{
  "image_size": 64,
  "vocab_size": 32,
  "encoder_channel_attention": "eca",
  "encoder_depths": [3, 3, 3],
  "encoder_kernel_size": 3,
  "fusion": "prefix",
  "decoder_layers": 7,
  "lr": 0.002,
  "beta1": 0.9,
  "grad_clip": 3.0,
  "warmup_steps": 1640,
  "weight_decay": 0.1
}
Rows from block 3 of the image encoder of a small image captioner, named by matrix and row number. Rows with one number belong to one channel. Each number is 500 + 25 x the weight over its row's rms, rounded and kept within 0 to 999. All counts start at 0. Numbers have three digits each. After the name is the row's rms in percent of the matrix's.
After each channel's rows are labels from the 100 images, of 14848, where the channel reaches its highest value: "lies over" is the class under the peak. Only what is clearly more common there than usual is listed. The data: simulated stained blood smears. In brackets: how many of the 100, against the usual share in percent.
# convs1: grouped (7 groups) 3x3 conv, stride 2 (encoder.blocks.3.convs.1.weight, 112x16x3x3), inputs within the group 0-15, a 3x3 kernel for each
# convs2: expand pointwise conv (encoder.blocks.3.convs.2.weight, 112x112x1x1, transposed), outputs 0-111

convs1.80 090:509519533473503516461490523512492461516493483528484464503507504450509498489473510521498506511528541508525530517494441525503461538481486493505479502493484492481478491473472509487520481488469492520538470506515451481511539523471542516476530495477547518483555499471541505480501500506477496480461458512510469438520503446530492476502524519475502514463522535487511524475493507458477501519536523510540538478523512462510522459495506443471509
convs2.80 105:486517530472499493528490497515504477491468523494482495480446514505486524506511469497481516514546502487459537487518488503480512487521484472484473516462540504486501523483522472490495478505469518527474500514542494496527525503501553451467477531496514453494481478501475504514497493548498530540499509588486562511461473489474481506492504493562
lies over: large cell (98 vs 9.9)

convs1.7 082:522511515516480493540527514460496497514509483499505494502528545507513527536524511505515532504504509518522532451480486456488516471488479551555542557521529560548537537556534539520519557547530509509515517493502508499509466487494485509515505526481511493533489491513497511521514545516538522487522499454459493486457490492461494469462489491451479502473513490547524516486508505512534538472502496495496495501495500510527502504495506527529505
convs2.7 094:473494502515533484498475497482565555515485496478500471471486460495502483498496472492503486546488496486481512500516478512452469472478506512471499474481497472487486496479508464517530504543531543533502485487503530521515512429440486449508501517521526516515496490507473465469444468507475477499500462466488481481522485499493491521544521457480
lies over: nucleus (100 vs 4.2)

convs1.1 096:519503515524465493498457486528487500482460463460448486514499511521527508507500478559490516510450476473436499470502466483523497505516490491507497494511502516506508504508514484525518530532494528495533506492501528460474446489488499544550504578530504497520479503507474529521492529529523533525528513486490524475481530494504515475472518490494528510520532505509476465510474478455452530504490518471446488453444501468515494490517499508512472
convs2.1 093:482513544443486501496511499510492499426424512456465486527497528475480469468484507485473471516573532514480536503477439480487520487524494504477466514498508449512503504503493464514482497480490492498486489494501499508496473489515485516465485492475486485536469481471481491525482494544526475458494490505481479503503462483496470519538482480486
lies over: nucleus (88 vs 4.2)

convs1.50 088:487474479501496505499501498464495509459496484449455469495516501521538494538504494533529539533520523566574560498507536508503586521536559543486493530493486506492550512483469513501495522485473501500489507518509517532481537495468514496460481473506499529493482522479497499477522527510491492511493502542517498490493502474486475505530500524517481528537547559520516493518506481499491546491476484484523495512495476514482483517491474488475497
convs2.50 094:485461467480502497495477483449522467480485463463472491474474532492473526453479473470480501471501482521504452476515496497504539483504493466437490474519461481509479502502474490499495494501498477521494529548477495500483482511504568506493503480460489490504473478482480517505474485440505461487501504494448460475496493505488459491487460475553
lies over: large cell (93 vs 9.9)

convs1.95 102:529490565431473568448502501470509495487509467507521494475475499494476502513481496512516469538503505505494505471489478497480453512528486435495487491507472529540504540507503536478516525497501466514516500528497526513500485500474504512459501533471508485477515527482482543491534497529474501526455536501514506485527523482526520491493507517465506517489531485485505514494524484517509500521521520516503520501502516506518543453485593443510527
convs2.95 109:471530485478456478530494467459473450512519485516483466485436492505482540483489468482477487474527529527476499502504503522519487491502562482497504515506514517549497546509451498463466507528484491512496480495511475482479480517474512501491465496496484470481501458495483511522515491514503500520486523539535510557488485527443506474460453471510
lies over: small cell (99 vs 27)

convs1.27 101:493507493513467491507484503455519518462484524497448428494507493519482490501489501502514510550485505528516496479503490492480483495503468442504489473454492538473448516525494469482526459440500469513488503470500524481460490496491518473486510491478488502488507482494513507499474523493454465507508443458480494493503500504459496507457515502471465513527456466480525499448464540485421466488502494521485488520511493453476503499508496529519476
convs2.27 078:547471500545489467460533513535469510477452500489537520550498491514498458488526484504494472485473538494524514499454479462505518499479452485510540519494486499487525506519511502470505494452488448484544507521486499469483474507492466539490460493524502526463528458497532513463498516542502499460546477473487523522492483505531504500505496508476
lies over: large cell (25 vs 9.9)

convs1.89 099:537509474518520460511506481467498523494469531475490529482475512482482475517494479495520483536519457499482475456511515486505524480483505445502531462478558480501535522549526546549496497499489460496532468483534473513533493511512492503511499502522489530489489515503483494515516484441515523444520460456457483494504468485471461506468517518478478518500518530467498530465481531465513524530518503542518476519541494524519490522528470524517506
convs2.89 115:460548506498474514474482494483496449509476504484489458465445473492500481537487535503498484481513516501477510573496461502514497466481520495485487555484504458526479486513476452523503558489483505546482505489505512499502513474503495459513562493468497476497471493493481483512475486515500514482478475502499503521456467519481445494498481462527
lies over: small cell (88 vs 27)

convs1.81 105:533512474530494468486452449506488461504498501503500499506491505483506470532529512475456471495519505502523516551512453528496480517503483523486471514483476507491484476474504491487485486469490494485496484490506486488489528529448513505493498483496540506432525502477493478465549573500559489474486456434520517463533538502567513525524502481481451450478469477492486491479502500485482500503504525501515517502514501487485489486500477500466457
convs2.81 105:511505485497487478482507515484478482461481523471464510513495516529476527485467492490476548480466499469477520510501462458483533492534518510500554536490532471499492490492506504530524467487484500476439482512481457475485473449530506503474438520495495465474521513516503493450506521522518518538499518521499518505459451472447497459495484521512
lies over: large cell (52 vs 9.9)

convs1.82 099:521518495464501491489492516495497515474478486461468515524510481538554458527523445495466473517503458484488447465506539441499550446476534485471504473467509470490529502498483515536510496529495520487463484502482496496486487492534471471535459480550476499511464457527459482540485486493475487543471490507473507526493493498485464516504494493487508514498504512498479457467469455477469467485491504507507547515543502499493479490501487524488481
convs2.82 103:487507530456530510500506512527520494495472537473509498500495483461493470516500526524512511516528507481436494500516449481476497440469520501469471506479522502491477496507551453528519461490482493502518491509502481481499532491514504480524481549508550476490476493531517463506501514540517536526521508578493532493465480499514511507539509466544
lies over: nucleus (100 vs 4.2)

convs1.84 100:537498468472503487487520520486503517485477507464470500487503491505503423526496460517495475536515435490494454452503520455504532464471512472497519463458525466490533513519513507538517486511497488490502449490501460497500488490530466469544454474519488499529468475541470463522487454473472475514478457496465499511502507489484465503485511504471487510503498507487488499451475510458488505471492521513535542496548501525516468502499472516497503
convs2.84 092:461526522463495516494507502510490459512485534484492459478489467460476472540512551510505496499525528463457518546500457511476501447465539483468473528482509497498467474528520454538516493493482478526513493499495495504485514466515475482490520524513522461511486486512514462505470522535515518515534502531478523483445451509494476513499477471532
lies over: nucleus (94 vs 4.2)

convs1.11 081:538546528494473476493466478509501514480507484461488494510500518541509491524505470526484485477480476497463448484494493504510468471496472448458492481480567508528547439460499482478534519522537532508535502515513518503502490477499505535539497514521502491530457489505493494483480507548520540558520530566482494499501503485472495470480493518489506500487508511499507493523500476505512478528502518491481484476457485458477505467493549486531552
convs2.11 101:488511523469499496515507486498557543483489501489486466491493482477526477485487456469473498534530485520472526462503465512512501453517539465484504464480506480447482485484491480533530474493548505512484496496498468482553503496492510484490503518499541500470503486506495511491454462514521478461499452515451471485521531479484472529569506467487
lies over: large cell (100 vs 9.9)

convs1.52 087:493488472506518508492499499481507511481501504483479483504513468500508492499509495530515526517497500523527516526506535501513561537534530551529546539500516525528559489495472489501516486501474468486491481520491498497479505496493507505478476501494521546494502500491488491501537546539511506535504509558496494481492505482479473502556551557548492537580560567512532521526509515499492535498490506505558535508538497488482496505517483488485476
convs2.52 095:485488496486496500512510485453519471488479481452468490478472517494483521441501449473468505484480467539508449479505495500496557475506498473459491490518499491500477515486472473475511499507500474526511535520495509491489513520500593498508490486472486470504480490485480528509474485467507488492509483515453489464497496474486455482478448471560
lies over: large cell (91 vs 9.9)

convs1.58 093:500495483491510473477472480486512480468530519471481484503547484509524466517500489490465495495486491545487493480526497498507518518512527470461517450492560435508558526522479487519464480485493489497487512509488497524480486465534464494527445508553472520478482510498460484480458511539464498558464489509483478540471491556484508556506506491497515510493490512491470533469484542457492523513501495502501485504478503490479507473489518447485524
convs2.58 102:497494483438495528499569523499504505488500537494503526518490538489452525462484509498498482505490569505507501550489456504488489491503522501446508517473482515501484503570510481496472497463503482498536520497477505458452474512499501498462519502562496473485497472441485500496472497495529473467528500499480481487480465483508506499505504459510
lies over: small cell (100 vs 27)

convs1.51 101:486531492503494502490497472508499493492483496495464501476510498483488490471481509464496516497524533491482454457454458461489507495531509525498500478500502472491512528558516533516541479534519437474485477495484505455433545532525513501510490503529487513472480488463469473477497455471450489447470468489552494495471498488475473513466511499493525517483500476526474479458477468489473505515547514519482535502540525539535500513494504483503525
convs2.51 101:554501521537516483517489511514497491478472507491488538522483552504505548517473458535488531482517523487480504524526510480516484490511472503472512482502480439535493522468554541504498477494512503484523502509496481543499481499445499539512489524461546565494529516495518493486508537518524508495491506522504479493512505445518475482528553464487
lies over: small cell (100 vs 27)

convs1.90 098:490473484512507467538543489526540521511507503473494490509494516508500513528516519487475503499519489478499509480550519462518545437478499520549520526496518472504516532494532470516502452472526490502463506521476515504472481517512460482516443499479464509500456498518457497502473466469484507513514529493524576545525520524486499547506505490522509514536523465490506470495509479482495474522506503512520481530517512515455478535513469569530487
convs2.90 097:510532526502511499486507494492502449502486512482470452470498467536474501509494543505481460511521487469425484486494489544477515451469534505488502509457534513515464493528491459475518480505454484498496497466496486495498529487516500490537466508519483478484542499493498500492515519506484514474519482546525527530458439500474538459501480476538
lies over: large cell (37 vs 9.9); nucleus (36 vs 4.2)

convs1.47 094:531570498534507518507497514497440472460483531459503546500502490517506487492496469513516508533536505513536520500515486510526521488516512487510496512509515517528525501514477530548516494504469491516482514527507499492476532465488469494526469505537499451490444494528444499532495480481466478488495462456468470460471477465493488475501446457490488482485506510492497488490507507477495491531477472465482534494516532459447489450487517454488512
convs2.47 105:522543509493503495518532514499515524440447519465499531556495509484474495484496498500495517531484534489488511525456445478485472487492495496498504498487527478454499506545511480489524501487519486494538524475471521477501481470489500517511501517538527498525494513446481476487491483507566480476571508519494460454492485456500508496541512474515
lies over: small cell (100 vs 27)

convs1.22 091:471490527481446493528525518471485467499513530482464514484511512490447493519514508489510561494472516547528517499493512493510499515509492472498461503503528498450463484501465561527533503510505467509492504513510500469480484523533477452514505506499476503532487457498532519490479509454518525534488464500474487492488497481485485495469489459486509511479434475500499448537518553496476500499489512497467506546517520463477468471505505448462461
convs2.22 086:521463477534500475493508468490497517451508503433491513485505460480437483508497531462546460513479510540526471459498479504488505522509486529500508478538469513507503499523486515516488485515505491504510504463501471491467489485522489485521479483511479493444511479525470521471476481439506485520528440494456479487533458495467509467499472516487
lies over: nucleus (99 vs 4.2)

convs1.16 103:468467476473454500482507520502490490492500491456459439461471477477461506493500506484481505503465525512537570513513509506500486466465460490502497513487494471458448534530519550503527490502491495507504495481509457476493463463488472480519499508510476469494478463501489495516526521505522498505477457458498504488524500507493502491495497489504490492448447440524506494528488517486474469496488495504479505517510531462462460465483471462463446
convs2.16 086:504462497523479483480507487518459518455524508482545513516524499496442467546518507487563455516506482523562440465463495504484472534477490525511509470545475508499506494499482526540492492495507495501512527510490480493469482483520489525481487467492472517440506468525488498486520485523520519522491453466476494506505453507500467518501514526478
lies over: nucleus (100 vs 4.2)

convs1.76 105:482515507462492486458485482527522531527494495565507505533496522509467513516499537516498484501510475506498479480489478485490515460494488504512536515492542509489516530480479507491470500510524515526517549496511515502520520464452499479462506516510475473504468493543502536495576564566546481548572509560499493482494474495524496476523473489513480505519524503483503460511499506491481480468498483486504482448500481506485472539482494530503492
convs2.76 105:519482525514527512516538552514552522520527500532472472498479489498470507526516562550514478495459507514515462504525527525519531497520525542495545510529481517542494539498502510492511535533517520490521516469483536532502495469483489476514495501524478516510531518467466469529543545529501500504516510474553480535518497507504537503516487481474
lies over: large cell (100 vs 9.9)

convs1.8 105:492453470461510494492514495473433413428441433455450455509512499513518523522523497486488483508483509487507480512509488516488485515486494482473494470473506468478515487484500492494504479507513478447459472477477485502512524530529520499509503507537488465472498502492501497471475498508477491536490522528496483467507492486505480504487479467497487488490467478484537508530503516509509480509442443488485457488478476499472467500478492473490497
convs2.8 082:498523531524512524522523544508504514485513521516564500492531509526514480477513544518476520510475486488510510458499509499571511493468489537557486537498513480497490495521512489520502550473504492546520487477545510495512508497498478528543526542496466522487518548465493493512519533492508477436514472475486532526491488478546485532529500501489
lies over: large cell (99 vs 9.9)

convs1.49 093:504502476498527493492513496490501541484466502518493541451461496428463479459494458488502468519555507504498472433462453474496503490503484484514511521521503500493477468464470499498510529500456473480463488521483462485438493492484512475495520459478462490508482450502491471499470466498462460501475440500504533490522493487484490481499510516495538524495516505484497536495471508473471518491465511470441515519500511485507506514481493524464504
convs2.49 115:491516526517529480534495521506490532481473530476447524458539522483471481482462501531448498524501500500515532520483472490462494512527486527517512497511532497526539545505529516513528491506514482510488525543507530502527512481507492483540504545479527518542485546497560503482484528523489531500515527516488529467517471422509502504527491505504
lies over: large cell (38 vs 9.9)

convs1.87 095:483518511472497525459474508482456471492469462497499481492485479495539481517511519492509483505516519488519512509457466512471468514500463499469455518461446528517501478480505503501539501525528490465459526489468540506494500477477507489474503484475503485482522511470492474474463516469484512504460484531512480483488480494499445480474449463525497481517510514492472461528489463534505489498545540487518571463528541482508520453498500450470507
convs2.87 089:488514513492484488489509506489483458490496501480521433490477503511478489510485529485499475456545482465463509486473474486536521443466510481466471532473494497504460499513477462504481555481506488564487474490554475489487500505498479465472529494462467493481506475508469463533506497552473480500489481504506521528454473512506481493462479515485
lies over: large cell (49 vs 9.9)

convs1.59 101:517531539483498537489488498458455484523521456501484467511508516499519510463481511510506554483453542503501500501489497488504494517512509442487492502468467548523503462504505479509522496476507515506522495510546499496521452483473502486469565527490487478479528509499472502507474460476523489461506553501471486504495465451540520507473480493463480491498498508471474466530483455522549471479512475486535497514494473450473477496486459531521475
convs2.59 113:479460469479465525483563501510486465490488485467505503531522498493472451483476526486549495475500502494508464494469466499503509466484469492482482513497443495491491491556479481515463518486500471536546495464471480484445480532495508482465521509534459487455481473504491511473462487492527485512523480458514494513467485514499484498452492523501
lies over: small cell (99 vs 27)

convs1.15 093:499500523507462527519534542470492516487470485486507504516508506504482495509522517479504488474519472487503480506511537499507510477514511588537509539472468496488506596533518523475477499490525515505554503480508504513510472468482446471467460486468492499541483523511493497509542490483521473456484453470505508524497501494484521515487474508467493479475510510497496540495513511528527527522510558509491518530535551546494497506474460490493486
convs2.15 095:477489512488495482488496500498569534547503472498497464476459447476493489475506466490485497486459455461458458454514537493459452478494529494494509473487472543503487465483483475478566502530542506510481483515463513524499509489469508477515513512520509508481495492474484460484476499485504484497508475475523470497505510506506506523544483450497
lies over: nucleus (100 vs 4.2)

convs1.2 099:533523505548479481498494460503522510510503512481561495527489504531471493499519483516503479512478494483524512461495513497480496512483497456469528446477527469506546477466526441460535468512541520488513499481508459516448457465499443494482493472487497506511508495497496454508472472508485474512488518516466509522498483487505487500424506522487482502505494487506492484472512486508496506541500519504483492482543466439496533451460542504510535
convs2.2 095:469512501481499500517517438529541556529518497517492485510505484496500489521483461474494507511479505515481490494529502531488464498517544450495486456491467537508488465489508516534525457521557509480488501487490456471542494484460509484483482531511548512448481473508446501473470483492512491517504483477493509495527511496462526513543506452473
lies over: large cell (100 vs 9.9)

convs1.9 088:519519530521467517535545525515501535505474519500527502533492486516482495501520512502481486467477470449494477508513531501483494483501502482450461461459455476438454511472488494480473486487500529512555515489516495511499451458477444494468480483493484493505482504493492483497475444463480474451493467450515522533508503484503507502494498515495496481485507489482483507464485491496499508538505547517483525526552543488479488488453467470472468
convs2.9 072:490499529492507513507511478527524533569494497542509473462475491478511492483529447487510498441472485481488462479537563538469450503514515491520477470507482563565503472483512509488523467536520492466514468487459498496490504498465524499517507497523511492475480521536489473464509492490501522525485511491513498496511501511515534532499489462485
lies over: small cell (100 vs 27)

convs1.73 104:463485468478506488479469476517524531504512485522489489471455497451476453485458463486481480472486476488489490494494520495501502516518496517494527508498518519500512550527528543523519499505518511512551555482520580563548508502509498511497489480503504493519478515502503502499520518509498477495529470498516484480503500492464462496558563527533519506530522532525530544533494540520527522462487460497519486517489499522539544529516509503498514
convs2.73 113:489504473504457544442504472487523513487498466478507484500486491517505508518501508467495501485493518480515496541510494474519460475477507484492478518463467483470465457518482500483442534422499509513464500469522498512500465492466498483466520454499472494496506480443467452513504503460491464461493468471512466498501502529482489456507481491473
lies over: small cell (100 vs 27)

convs1.13 086:538521481544475463530521485498495500481508472514516498502481507502501483522517486480493493484488480514504471485504520504515491505465517495505538467482542455476575481497548472486516493496549531495481530495490544520497454465486477491508477512521468474502459493500470490483472492535465477538459482539475491517493507509497481526477496537461502533469487547533499502509491474542518509512481466509502458521500477461491540453469521451470549
convs2.13 088:471476506468480493498505483499550549514505484493491469488497469506507478516509456462528492529504468477489520467513484490464465456498530473484464456487495496472483450511503490507531486502569522538502501501488493499534512488465488451466504523524532497470465488498492481465452471528490485498499438505487473474496519499504483514554497474468
lies over: large cell (100 vs 9.9)

convs1.110 095:478484488475503467498512496488501528496483534503509556513533522515480509520524540468481522462481528491509533500500538503489494511512522526487513543485518513492510529506522516531520522489525520500502540514535518518533476473525462483517509473502541542560566504542557516543489493492469471474490440462506495473478454491468467498445470525445477517488483522540520531496521540479511509511473489489512486482494482517509534510494500494509496
convs2.110 091:458509529483452498492479448532479469506477459494492437461467514487459476479534485487512478464503502489510501520504518476514445510479510507510513544505502481506495496486465475525508532498497459529479490509455497473464472489483473449494514483502497507517490536528500501478495497508490505488446478494491509507484456491528430543479493457501
lies over: small cell (100 vs 27)

convs1.29 087:501549567525462519545527510480475476499498493474495501500529544523459532526507510516532565534470536536529530529512534511502497501524510513517502507485509491510516518541514538523531515537512485495501490467510506507506488521543529481538521507501509533563530456514543518498527530517526503516506521509496496503498506501483485531507482484485478489485497499524528513533505517505517509521532533526483537523523534467464444463486486465459475
convs2.29 077:477468517518487510545504465503462510501522483485473508464485457466446484498485516471519466499457495526522487467503509534449503526509508518508507474531461529526511503518457504489486473532490499497504477456492495486449497494489475470520503478499465493458482487532497498491475478452509453517521431487492475485533452490505501484500447505483
lies over: large cell (82 vs 9.9)

convs1.30 098:499508483484491476525490484485477452462497513450476494483491502475493466515498497475497520476490489531502488498508475491528523458460448486483443470550518449478473484455488503509529484511519488520471474561499481470429475494491474506484525511486483503503484490490526487502485467451479539508454497490497516501519497503515483524495498456468546515461487483494442440492514514485517522479481494468478482517482494473484475476500542471475481
convs2.30 092:528485465554521486467525482510467520465525538490497499516533489525481524530462533487475461474475497515527523521470476512500557526469493510500477510499506498512521472527487507482467502479473443486512478455533459512503481500493482514496484482529487530459518501509443509481496487489529452486530466483491502532523455485481535471534511527483
lies over: small cell (100 vs 27)

convs1.104 106:471499509478485458508482490460489529465482532476480534450506539447502538470489537512494484541500480484488480469518549475473519480493539517474483482480513487505505518504489503521506484494527484479478458499504455501506517476470526485454494472454493499494465493532461510524540478487466504492488481450503478484516496485475489458527490489555493468507435469475510491455510492490515495506500465463527469491527484471519547504493527479507542
convs2.104 101:487487551533478468492498485557475486464481507496501506472465487566494480508555452465481481490526495526501507487464509474509499497492503495534498522483493510452495520472472537471496520493513502569508513524507507577509524551488500481505518529508501517524520515499469479469507510537505519474495509486480486549497479496513464549495506497517
lies over: small cell (100 vs 27)

convs1.86 111:495496536468477509470485528496469472508477453510470467496518480465553491490477489511508475490518503481511473495466477499496464526483484488480458490489457500453455506505498499508538473531515507504478515496456504462475501487506528508497521494503502502500521519490527502496464491508500523508489498536493463463493491485523483477492475477480495452482466472507508477510508450498464468507536553503511585465575558464507507473512491467467504
convs2.86 107:422496487442480502511473504496482465502511494483501456503466509500480477509496530499526479458551508478471504480502459516507498482489506482449478514486501485505485517493500455503476525511514502542499459513529448507503481535503503463463518516481508461472449455535472493497506495532478489534487483520490524509475486551488444481477498496510
lies over: large cell (98 vs 9.9)

convs1.3 079:533528518500481485523497490486464510458505477492499502497509525517503488514514494526508513515506500514493499478496480496509496487475474446486528469470547500506588456479523463476541503497559509496521503486500539488500475504514491509531496541554477479500420488494451491480484518563481513539499520546466480484489506509477470484468483501462485505460479503549519514535480489528491482511496496482486491497499495462477509453469516481504538
convs2.3 094:487519505471512519509500496481561532511490500514463484479500512495487496495477462503492512543518492492487529452520483511504468458508517472457480471483489483461477487485520509535531502524556530538491507498513488493567502499478512472490535522499545493488479523502486491467450453527497476460488462509463467470504506481490500532565492474472
lies over: large cell (100 vs 9.9)

convs1.100 102:496481498501484498464498515527500461509489483485475512489438461460452499452455502495505463516529501494487506508421491465452527449511536529526505524506526530534522517497533494477513515496532523515524521509537528521518494511474512543482475501462495479496480472526493507520499522500483543478527498465473503482507515466509476447474495478500531506492478518523524519511498513528496499518522515504489524522496494516464503472457540449507564
convs2.100 104:508473490504464491465528491505470473431444492442531478528463511526482453475515493477520507475526537488481516458462445475530500487483495490515518484491486465475497486507454466504481493506473477530525453495513476501480512556466492537481479477508488500474498458516473488487517493497534478489521487483485495539472502517490463508511518497496
lies over: small cell (61 vs 27)

convs1.70 111:469520500468518527522539516453471508475523507537540521487505501504506463474468450508524484524502507490500537508517507529495497451460476543521530532468499452439489501478492478526496505537503530514506504480478446448483500504505462512495461511513489512522542482498446468458460471479511498477504501485510547498506502477521510498455506491505515479453501530554524506533477508466458481480485498467517486525514516519520523495500496482495468
convs2.70 114:501502504459471525465563505509487492484492503470477498525517515460465466485454534508529500505520527493482518503462472460487515478498475513479493495485501509512491517541497477555496531479522461520471508511515479478503466494526481488490520526552470476492458497494520452488477473522547477486497457519487479497441451494488514473526458520488
lies over: small cell (74 vs 27)

convs1.23 104:470470470481463482519510516514506490532524503485469410472467469492471490510511514487472488516491508535534544494511485521512477482456454497533492524521485502471444523530503535495521485475461478508490521519482498461442468464486483483496506516518471469492490480487511508512516531508530509494502458434495477485508501498496497495511530498525517497498465440523539503539497514501457444497475492514497496517518525484477499501532507476466465
convs2.23 085:501472514499477501469540481530475518453482501458518507527522501490447463532501506469537443504531496525548470485446451475466507519519477530476525475543493492485508519519474517540475492479504477490498543506475501471462470476527489500465477445534486487495505480514507500513494460516525520502496457486466468497508487517483488522507496518488
lies over: nucleus (49 vs 4.2)